A small contrastive image-text model, trained from scratch: encoder depths [3, 3, 3, 3].
Rows from block 5 of the image encoder of a small contrastive image-text model, named by matrix and row number. Rows with one number belong to one channel. Each number is 500 + 25 x the weight over its row's rms, rounded and kept within 0 to 999. All counts start at 0. Numbers have three digits each.
After each channel's rows are labels from the 100 images, of 14848, where the channel reaches its highest value: "strongest on" is what is common among them. Only what is clearly more common there than usual is listed. The data: seven-segment displays showing three digits. In brackets: how many of the 100, against the usual share in percent.
# convs0: expand 5x5 conv (encoder.blocks.5.convs.0.weight, 192x48x5x5, each kernel summed), inputs 0-47
# convs1: project pointwise conv (encoder.blocks.5.convs.1.weight, 48x192x1x1, transposed), outputs 0-47

convs0.151:495552528504468491484514536497512483425468499431497516474531495524496507477503507532504526475496510494461495516491477497511490519513471520503460
convs1.151:500514500500500500470550500594500500500449500500500523500500532500500500500553500500500441500500500568500500500500500503500491500452500500500497
strongest on: second digit: 4 (31 vs 10.6); first digit: 4 (25 vs 9.9)

convs0.141:477497503514498507538548479477511550465460496509519486460487494496517492474487448500506468492479484495511463552491530492496499490514436511482523
convs1.141:500543466500500475500500514453500500438463500500478500591500500500500478500500500513459500469500549501500476500500533500500500500500500500500450
strongest on: the digit 4 (98 vs 27.4); second digit: 4 (58 vs 10.6); third digit: 4 (48 vs 10)

convs0.179:545488520519530497530516512507506495507491491501521493491545486505499494495525515468481548557522522519515454512488489483447512428503510490530513
convs1.179:579500500500500500500485500500500460500500500500500460500431500500500500500500500501464534500500538500475500500500500500500500587500550531500500
strongest on: the digit 2 (64 vs 26.9); dark on pale (37 vs 16.1); second digit: 2 (30 vs 10)

convs0.177:478506553495484487511475578501502456526518482484504510450462536514469483503490518541509538500513481494525519502496516490536529506516502491500531
convs1.177:500500500500500435432500500500500550500500500500500500500500500500540500500500500500431500500500500500478500500526500500500500437500551538500445
strongest on: decimal point (98 vs 50.1); amber glow (35 vs 16.3)

convs0.40:483502504530552521510538542503511502503491524515542491481503487509537558490510490479496523483480464439461492464501503489471495489483463513528520
convs1.40:519500502469425465500500476565500500500503419500455500500500500471500468500474479500500500500500523500545500506500500494550500500500517500511500
strongest on: the digit 8 (63 vs 27.2); third digit: 8 (45 vs 10); white glow (39 vs 17.1)

convs0.185:515497507503497487471491448494521533500528489525460536526512480448500514514465488551471479487545471503521495484497485462519500500502498493498432
convs1.185:500500500500500500500500500500500439527500521500524443500500500582500491500500468500500500500483500438500449544500500500521500523542500500455500
strongest on: decimal point (100 vs 50.1); second digit: 9 (27 vs 9.6)

convs0.117:493476539520503467467508515537485486541533488479504541467518473461507524467473493465532501570502516493522500481508480518466503509508511469476501
convs1.117:500500500500500500442552500500562517500500541500500500500500500561500500500500551522500500500500500500500500551500500524477514545567500483500471
strongest on: the digit 6 (57 vs 27); second digit: 6 (40 vs 9.5); third digit: 9 (32 vs 9.7); third digit: 8 (26 vs 10)

convs0.190:462458485449473509492498461458525523509485517525501553490528473494488486512450492467529492517465500480507535481509490526514469507530492464490504
convs1.190:500500500500500487428500500500500500500500500500472500500500500500500500500500500514444589500500500516500500500500500467418500477437500500500500
strongest on: the digit 9 (53 vs 26.4); second digit: 9 (35 vs 9.6); third digit: 4 (28 vs 10)

convs0.146:516462448503518520500512509486486511482500532503515500507509516556523497482495544456517473499498539528470516545506548519532499514492511472542464
convs1.146:500509500500558500445500500500500500516463500500500500531500500563499500450500508522500500493500500471500500480500500500500500500559500463588490
strongest on: the digit 4 (60 vs 27.4); second digit: 4 (47 vs 10.6); dark on pale (44 vs 16.1)

convs0.133:497490552498493516510476510551483480520492465493531476520515513504481522503445471548473507521511469509527508464543522489488507510475538519461480
convs1.133:422500500500500500500500500529394515500500500500500500500500500500500500500526500469500500500494455500500500500500500500500500545500487576496500
strongest on: the digit 8 (83 vs 27.2); second digit: 8 (48 vs 10); first digit: 8 (39 vs 10.2)

convs0.116:518483474487536518486527518503545474463519490474496485459467491496517539469486516528527515542494545511519534503530519475492536529491518508534534
convs1.116:500500500476500500500500500535500599500463500500500546500500500500500500500500500500500500500500582524500505439500500500500496500456500458500500
strongest on: the digit 5 (89 vs 27.2); second digit: 5 (47 vs 10.3); dark on pale (37 vs 16.1); first digit: 5 (29 vs 9.9)

convs0.126:482497494437489548560475520447534487485508493505485511477478539518503481497485514522513473530484487513482507454492444508498528498511511500515510
convs1.126:500500579500516500500500500500500500500440456500500524460500500500500500534500500500464500483500500500500500500500500500613483500500500500500500
strongest on: the digit 5 (80 vs 27.2); third digit: 5 (50 vs 9.9); dark on pale (37 vs 16.1); second digit: 5 (28 vs 10.3)

convs0.91:496491495499474516504538530489482494484453546516499480492497513441550552517491486520503507519525537455548506513537511507529481488477504514485511
convs1.91:500500500500500500500500500500551500445500500500500500500564500457500477500500500468549500500500500566500500452480441500500488500500500562500500
strongest on: decimal point (85 vs 50.1)

convs0.80:449504500451505511516513533483508450502448486508528503473468501516482482483510548513485531486512505484457493477507491453464491516484525501546504
convs1.80:500500500500406500500440500500500500500545500549500500500500493500500500500451448500500414500500500500500500500500500500524500500500500500493500
strongest on: the digit 2 (74 vs 26.9); the digit 5 (57 vs 27.2); second digit: 2 (52 vs 10); third digit: 5 (41 vs 9.9)

convs0.47:496494474498496490502489532501496480514523509485524576506506442486551497500467488502549474530489487548544478479510469509492494474489520484500475
convs1.47:512500500500500500541500500500475500491500512500500500500500500500446500500500579500421500500500500500500500565462550500500500560513500500500500
strongest on: decimal point (100 vs 50.1); the digit 2 (67 vs 26.9); second digit: 2 (48 vs 10)

convs0.187:442521498513549506496509468460525509507464514523528488503479518529508554503530507480527509475500485486434532514478511480463494489485495508520524
convs1.187:523500500500413500500500519500448505500500500500454528500500500500500438456500500500456500546500500500533463500552500500529500510500500500500500
strongest on: the digit 4 (100 vs 27.4); second digit: 4 (49 vs 10.6); first digit: 4 (47 vs 9.9)

convs0.27:532494512499530536533444512562487475515517493496499475494516498540493472526498488518503455526452461479503525493483491501487508493485556505506474
convs1.27:472500446500545500500543500474500500500500463500500500472407500500500500478500500500500568500500500500500500500577500500500500500500500500500500
strongest on: third digit: 0 (32 vs 10.2)

convs0.125:491462498477504542529455534521523499471514519518517488476497477501492524493530536508545461508532522506542517475513459493531500541504507496517547
convs1.125:445489500470500500541500511500500519500531500500476500500479500500457500468536500514500467502500500491500515500534500392486500522450500500500500
strongest on: the digit 5 (64 vs 27.2); the digit 6 (56 vs 27); second digit: 5 (42 vs 10.3); second digit: 6 (26 vs 9.5)

convs0.0:521488495496508500483504507466528454506492519492501517466523481479539501537431490508493483453489514508487468483488505527545498472498475521436478
convs1.0:468500500500431528500513505539484543500520500500500500475500469500489536500500500500532500500500471500500580500500500412500500500500500500500515
strongest on: the digit 6 (97 vs 27); third digit: 6 (68 vs 10.1); second digit: 6 (37 vs 9.5)

convs0.96:464551503475497498492472500501493526489431500511491501513460520520517486512557445502457491472485477494432508486497496500489479513510501505508509
convs1.96:523446500500500500500525522467500470500500573482500543500500500500448470500463529500500506520500500445503433534500500500500500500500500488470500
strongest on: the digit 4 (65 vs 27.4); third digit: 4 (39 vs 10); first digit: 1 (27 vs 10.4)